config.toml
train_examples = 39062
gain_aug_db = 6
n_mels = 64
spec_augment = true
activation = "gelu"
weight_standardization = false
rnn = "gru"
bidirectional = false
shampoo_beta = 0.95
max_precond_dim = 512
merge_dims = false
one_sided = false
steps = 900
batch_size = 64
Rows from block 3 of a small CTC audio transcriber, named by matrix and row number. Each number is 50 + 12 x the weight over its row's rms, rounded and kept within 0 to 99. All counts start at 0.
After each channel's rows are labels from the 100 clips, of 14976, where the channel reaches its highest value: "strongest on" is what is common among them. Only what is clearly more common there than usual is listed. The data: babble in 24 made-up languages, each with its own sounds, syllables and stress or tones, from a formant synthesiser. In brackets: how many of the 100, against the usual share in percent.
# conv: width-5 conv, stride 2 (model.blocks.3.conv.weight, 288x192x5, each kernel summed), inputs 96-191

conv.119:39 55 34 23 66 48 42 35 58 46 28 45 48 46 40 39 53 62 59 45 44 46 41 40 61 50 40 42 37 45 47 65 60 52 42 52 62 66 47 50 49 81 46 38 62 53 32 55 52 59 46 23 41 51 37 46 50 54 42 43 27 49 32 55 35 52 39 36 46 23 71 33 38 55 78 43 65 24 44 66 47 48 73 44 65 41 46 58 57 69 55 65 34 53 60 43
strongest on: pink noise (35 vs 13.2); rumble (31 vs 12.5)

conv.184:55 55 42 65 43 55 53 42 49 41 72 54 44 48 55 46 54 70 67 43 55 36 51 45 41 69 78 29 38 54 66 57 45 63 57 54 41 58 63 61 35 50 29 57 29 62 58 44 52 49 58 38 44 39 43 61 59 43 35 59 47 30 25 48 44 40 48 54 41 52 50 42 50 62 51 39 63 60 44 75 44 37 48 48 59 48 60 56 71 56 81 67 57 47 66 55
strongest on: /d/ (60 vs 18.9); prosody: stress on first syllables (54 vs 25); /ɛ/ (39 vs 18.9)

conv.153:57 66 50 63 64 51 41 37 66 61 52 34 59 50 40 55 58 64 55 42 51 86 36 38 50 55 53 58 52 47 61 41 35 43 62 64 69 61 71 48 46 54 50 56 67 45 14 45 34 38 31 39 66 12 38 49 39 55 34 60 34 53 57 59 37 53 41 28 39 57 34 72 36 51 60 21 43 56 55 61 36 49 32 63 56 67 49 51 31 34 46 55 65 39 50 54
strongest on: /ǃ/ (64 vs 10.9)

conv.211:64 42 48 36 41 50 50 26 74 53 25 55 61 56 53 54 51 57 54 61 45 74 42 43 56 49 50 42 50 55 29 66 43 38 41 38 44 58 39 51 54 53 41 41 51 48 58 62 50 39 50 52 32 45 57 61 56 55 31 72 49 62 55 43 55 62 57 61 68 56 37 42 57 70 57 54 61 54 43 43 57 46 61 55 65 52 48 31 40 49 24 56 62 36 42 23
strongest on: reverberation (96 vs 34.4); muffled (low-pass) (33 vs 11.9)

conv.98:53 32 61 51 58 64 47 54 48 57 40 64 45 62 63 49 34 74 49 53 51 36 43 56 62 36 48 55 48 64 41 50 39 38 51 44 31 39 62 43 40 45 61 64 55 50 49 36 43 69 56 50 40 42 40 40 41 34 49 41 45 44 51 52 42 60 61 62 72 59 31 57 56 61 57 31 42 53 56 66 42 45 81 55 60 45 46 63 37 34 61 56 44 38 67 67
strongest on: /ǃ/ (38 vs 10.9)

conv.29:39 89 39 38 52 26 39 63 48 48 49 31 61 43 69 49 27 32 65 46 42 66 53 35 41 48 38 58 57 50 64 46 48 53 48 37 59 58 41 45 64 41 44 57 55 26 50 50 34 54 41 37 56 30 53 49 40 52 57 44 54 38 47 51 36 64 38 61 37 45 48 29 36 45 66 67 44 40 60 48 39 76 71 50 33 37 50 33 42 60 38 57 37 51 54 30
strongest on: pink noise (39 vs 13.2); /ø/ (27 vs 10.9)

conv.151:36 53 52 17 24 40 46 38 33 46 55 52 35 44 45 55 47 33 66 27 43 42 46 37 44 34 42 50 51 62 55 54 38 67 73 59 38 45 74 49 40 58 58 70 54 50 55 43 45 60 38 56 48 52 56 40 72 34 53 55 34 48 43 32 33 51 52 42 60 73 39 64 28 42 57 65 44 48 44 41 49 57 51 29 44 59 61 57 50 42 61 58 46 41 67 64
strongest on: /z/ (64 vs 17); /dʒ/ (37 vs 17.4)

conv.101:57 55 44 38 60 72 39 53 46 47 66 45 34 65 47 46 58 40 38 35 56 41 44 59 26 45 44 47 32 49 33 41 38 43 45 49 32 57 60 51 39 57 40 70 51 44 69 43 53 51 69 48 69 70 39 57 46 32 53 51 38 48 37 34 67 62 50 54 56 53 46 75 59 66 60 50 36 44 48 60 49 39 65 42 31 54 31 12 30 36 62 62 61 36 23 32
strongest on: prosody: no stress (54 vs 25.3); /ɔɪ/ (38 vs 13.8); /ɪ/ (38 vs 14.9); /y/ (36 vs 16.7)

conv.270:44 56 35 36 53 44 39 36 26 40 55 43 45 49 67 57 35 36 53 48 39 06 56 53 44 66 56 36 54 42 47 42 57 60 48 42 63 39 49 34 36 72 48 58 37 88 39 52 42 63 62 32 32 70 46 47 58 39 71 42 70 47 39 35 48 58 82 61 53 52 66 63 41 49 55 39 37 48 39 75 46 32 59 50 46 33 44 56 46 65 37 54 53 60 36 67
strongest on: prosody: no stress (53 vs 25.3); /z/ (41 vs 17); /ʒ/ (39 vs 14.3); /ɪ/ (39 vs 14.9)

conv.78:59 49 66 62 63 38 48 66 45 47 31 56 43 55 54 45 37 62 47 31 61 46 35 39 56 47 47 61 59 50 46 47 59 65 34 81 66 64 62 60 50 46 45 48 70 66 16 48 68 44 50 53 59 60 75 53 35 43 43 42 41 55 55 49 61 67 34 47 41 50 51 53 52 36 59 53 60 50 78 54 38 38 49 40 66 54 76 52 62 60 34 23 73 37 42 65
strongest on: reverberation (74 vs 34.4); /ʊ/ (38 vs 14.6)

conv.248:18 32 72 34 59 61 24 51 42 52 50 34 33 63 37 35 23 47 56 48 33 54 48 28 36 62 40 48 69 50 62 60 61 57 56 48 73 50 65 76 34 49 53 55 36 32 30 46 55 42 26 21 47 50 48 46 55 35 58 45 46 51 44 56 49 39 48 68 45 63 66 55 43 43 47 35 45 39 55 49 51 66 58 51 60 58 56 56 45 58 60 34 50 38 49 55
strongest on: /z/ (55 vs 17); /g/ (33 vs 13.5)

conv.112:41 42 51 32 33 36 54 23 68 56 37 28 52 45 47 60 71 59 36 60 44 60 43 45 56 55 48 51 66 36 32 33 41 49 36 49 59 36 50 64 38 43 51 27 67 63 33 48 60 45 59 74 52 59 61 63 65 74 40 60 42 34 36 59 47 56 63 34 31 50 41 51 48 43 68 40 53 52 64 57 55 21 69 45 49 40 59 46 56 38 37 60 72 45 52 50
strongest on: reverberation (60 vs 34.4); white noise (30 vs 12.4)

conv.55:50 44 36 41 58 56 40 53 69 50 34 56 43 44 46 68 42 50 55 64 65 50 45 50 50 58 44 51 63 35 60 71 36 47 54 66 33 56 60 51 80 46 41 72 47 73 55 38 49 50 65 54 28 49 34 71 56 49 71 53 32 55 40 44 48 45 50 50 26 56 48 52 46 65 42 55 45 62 53 69 52 55 52 33 64 57 47 33 59 57 68 26 58 77 45 44
strongest on: reverberation (67 vs 34.4); /ts/ (64 vs 16.8); prosody: no stress (55 vs 25.3); /ɪ/ (38 vs 14.9)

conv.11:73 52 61 52 30 30 34 62 40 43 57 53 40 61 68 53 57 40 37 43 60 55 57 55 38 22 43 59 44 61 46 45 44 42 44 50 37 54 43 40 73 57 33 53 49 54 57 47 59 27 57 52 60 65 52 50 56 34 70 48 69 61 38 32 59 42 22 66 47 62 34 26 36 64 51 38 46 33 54 24 40 47 42 46 59 64 57 61 48 69 53 38 50 96 41 43
strongest on: /ǃ/ (33 vs 10.9)

conv.130:42 39 58 61 48 41 57 54 27 63 51 56 68 42 59 61 54 48 55 42 52 25 77 44 59 47 57 71 46 46 37 53 33 58 45 68 62 30 54 59 33 68 50 35 56 57 39 40 58 73 37 53 21 53 49 52 61 45 76 51 54 28 38 47 36 34 48 42 44 40 82 84 54 53 55 40 60 55 53 75 54 52 42 39 62 50 54 74 45 52 40 49 44 64 46 57
strongest on: pink noise (43 vs 13.2); /ʊ/ (34 vs 14.6); /ʃ/ (33 vs 11.3)

conv.122:30 43 51 60 42 62 36 58 59 41 33 45 39 48 65 41 56 44 48 70 37 41 49 43 49 58 47 31 41 72 44 38 45 36 51 45 47 51 55 27 46 40 49 46 42 38 56 68 55 56 71 68 64 36 33 45 36 80 44 54 76 51 28 50 44 57 59 42 33 36 33 34 52 42 43 55 46 69 69 51 59 40 48 48 49 61 41 37 56 67 36 53 63 56 56 50
strongest on: /d/ (83 vs 18.9); prosody: stress on first syllables (50 vs 25)

conv.114:60 71 45 49 45 41 64 29 69 43 34 23 45 47 53 57 59 36 53 46 52 61 54 55 57 55 28 47 42 40 47 47 40 61 62 44 68 49 67 77 56 57 43 58 67 46 74 66 25 45 42 55 56 30 46 32 40 61 54 47 53 51 34 60 16 60 52 30 46 61 30 45 28 44 46 46 62 51 31 45 25 29 56 55 39 55 44 57 44 45 50 39 55 34 38 28
strongest on: reverberation (73 vs 34.4)

conv.240:73 41 90 46 50 39 47 53 72 55 61 73 56 43 45 55 66 46 56 47 45 49 36 68 56 27 72 66 44 63 25 55 38 39 54 38 51 41 41 24 36 38 47 46 39 34 68 44 35 69 49 69 41 46 50 48 46 69 56 63 54 43 73 47 51 47 55 46 44 45 40 42 43 41 62 74 68 49 41 41 63 50 44 33 54 54 44 47 39 64 40 54 61 30 48 67
strongest on: reverberation (95 vs 34.4); mains hum (32 vs 12.7)

conv.85:57 50 33 37 65 49 46 42 39 49 68 48 44 77 50 63 65 40 51 45 39 26 72 59 50 48 45 54 47 67 26 41 35 35 53 54 41 55 58 56 43 36 58 44 40 60 35 39 53 58 35 46 43 76 59 65 47 50 24 52 38 47 61 49 40 40 39 43 44 49 63 63 37 42 70 67 54 46 50 71 48 54 50 40 54 35 65 53 82 48 64 38 58 73 44 49
strongest on: /ǃ/ (34 vs 10.9)

conv.108:52 51 50 74 54 56 51 15 85 40 46 54 62 41 33 44 52 64 27 51 41 59 52 50 65 69 38 31 37 38 44 59 50 49 38 27 47 61 46 50 27 59 43 34 48 59 40 49 67 40 36 26 50 47 42 50 53 74 30 52 56 56 57 67 30 31 57 49 43 65 31 43 53 50 53 43 42 49 55 57 25 24 53 71 41 48 38 65 47 41 41 69 73 49 52 38
strongest on: /d/ (49 vs 18.9); /ɛ/ (43 vs 18.9)

conv.257:61 68 32 28 38 34 59 62 73 53 25 37 39 57 45 50 37 54 60 38 40 44 33 49 67 53 52 58 39 37 51 49 40 45 44 58 43 53 42 35 20 61 65 68 38 59 48 50 35 43 37 48 32 65 45 58 65 41 62 48 63 62 55 46 39 43 40 47 29 51 38 36 49 68 52 56 63 42 51 56 49 52 57 26 65 34 47 32 54 71 40 63 50 62 53 58
strongest on: /z/ (43 vs 17); /ɪ/ (39 vs 14.9)

conv.246:49 50 65 78 55 53 60 48 45 48 60 54 61 43 56 35 42 40 55 50 46 45 39 50 69 25 43 38 60 44 38 54 62 32 34 39 44 48 35 20 62 43 32 63 63 62 45 51 70 54 55 62 51 56 91 46 63 51 46 41 41 54 35 57 54 44 61 66 78 41 45 54 56 65 49 58 55 51 63 66 60 51 54 70 42 65 51 62 48 61 56 59 43 53 56 55
strongest on: prosody: no stress (51 vs 25.3); muffled (low-pass) (47 vs 11.9); /ɑ/ (44 vs 17)

conv.65:55 55 38 56 52 40 37 44 23 44 58 45 45 59 55 85 59 54 46 51 64 32 38 42 43 28 46 51 53 53 85 34 42 40 29 48 58 54 33 54 38 28 53 42 50 51 53 44 71 52 28 75 41 59 60 64 51 50 33 52 46 57 64 40 37 48 50 54 49 64 38 30 41 39 62 62 59 42 16 41 48 37 49 76 55 30 49 40 51 39 57 49 51 46 35 45
strongest on: /ǃ/ (55 vs 10.9)

conv.277:43 25 53 78 69 44 59 53 47 34 23 50 71 44 31 37 28 54 26 49 55 39 49 54 45 45 60 56 63 40 42 34 52 34 43 71 51 55 56 51 52 46 55 37 55 60 54 38 62 55 59 78 53 59 54 47 43 65 66 57 17 45 36 49 80 57 51 68 56 24 55 62 56 42 55 39 35 44 63 58 52 50 33 46 73 41 45 48 50 59 27 45 44 50 38 61
strongest on: reverberation (67 vs 34.4)

conv.56:51 50 41 56 68 56 41 35 64 40 48 66 51 62 43 47 50 52 55 57 66 61 55 42 38 42 58 61 42 34 63 35 53 43 46 36 42 46 62 36 45 55 47 43 56 57 55 57 33 63 27 21 45 46 46 39 51 47 44 47 37 58 44 42 60 36 51 31 49 68 50 56 50 63 48 27 58 76 68 58 44 55 51 70 34 57 88 75 59 74 47 58 86 51 56 34
strongest on: /d/ (39 vs 18.9)

conv.20:57 60 57 28 51 55 54 55 45 38 62 51 49 63 47 58 60 40 42 66 63 45 38 54 43 48 44 54 63 59 45 42 80 39 76 67 64 56 58 60 53 36 47 33 71 60 42 35 52 68 63 35 65 38 37 41 55 45 57 37 50 31 62 42 66 51 30 41 44 60 51 54 65 63 26 49 44 67 70 39 35 77 54 64 61 48 54 52 57 58 33 42 60 73 48 24
strongest on: /ts/ (53 vs 16.8); /s/ (33 vs 10.6)

conv.91:52 46 69 50 47 61 65 32 55 54 67 66 35 61 55 57 38 65 50 58 53 33 46 44 53 57 19 64 33 56 31 38 53 43 57 51 28 50 62 47 62 40 57 41 42 52 43 47 56 55 62 58 47 43 63 66 49 19 48 43 54 33 38 49 74 38 57 44 53 41 32 26 55 32 68 46 32 42 55 50 53 48 48 48 58 39 64 45 32 38 58 58 41 62 47 55
strongest on: /ǃ/ (57 vs 10.9); /q/ (30 vs 8.7)

conv.220:54 60 48 42 33 59 64 52 30 30 43 59 41 57 55 33 51 73 46 33 41 44 58 50 49 49 52 65 23 31 19 33 69 37 35 67 42 47 44 36 44 50 48 33 53 27 30 39 69 27 59 58 53 55 50 55 51 48 45 32 50 40 39 77 58 64 49 49 58 45 47 37 52 41 53 43 20 40 47 65 50 86 55 40 40 60 49 45 43 51 51 50 34 42 37 49
strongest on: prosody: no stress (55 vs 25.3); /ɪ/ (40 vs 14.9)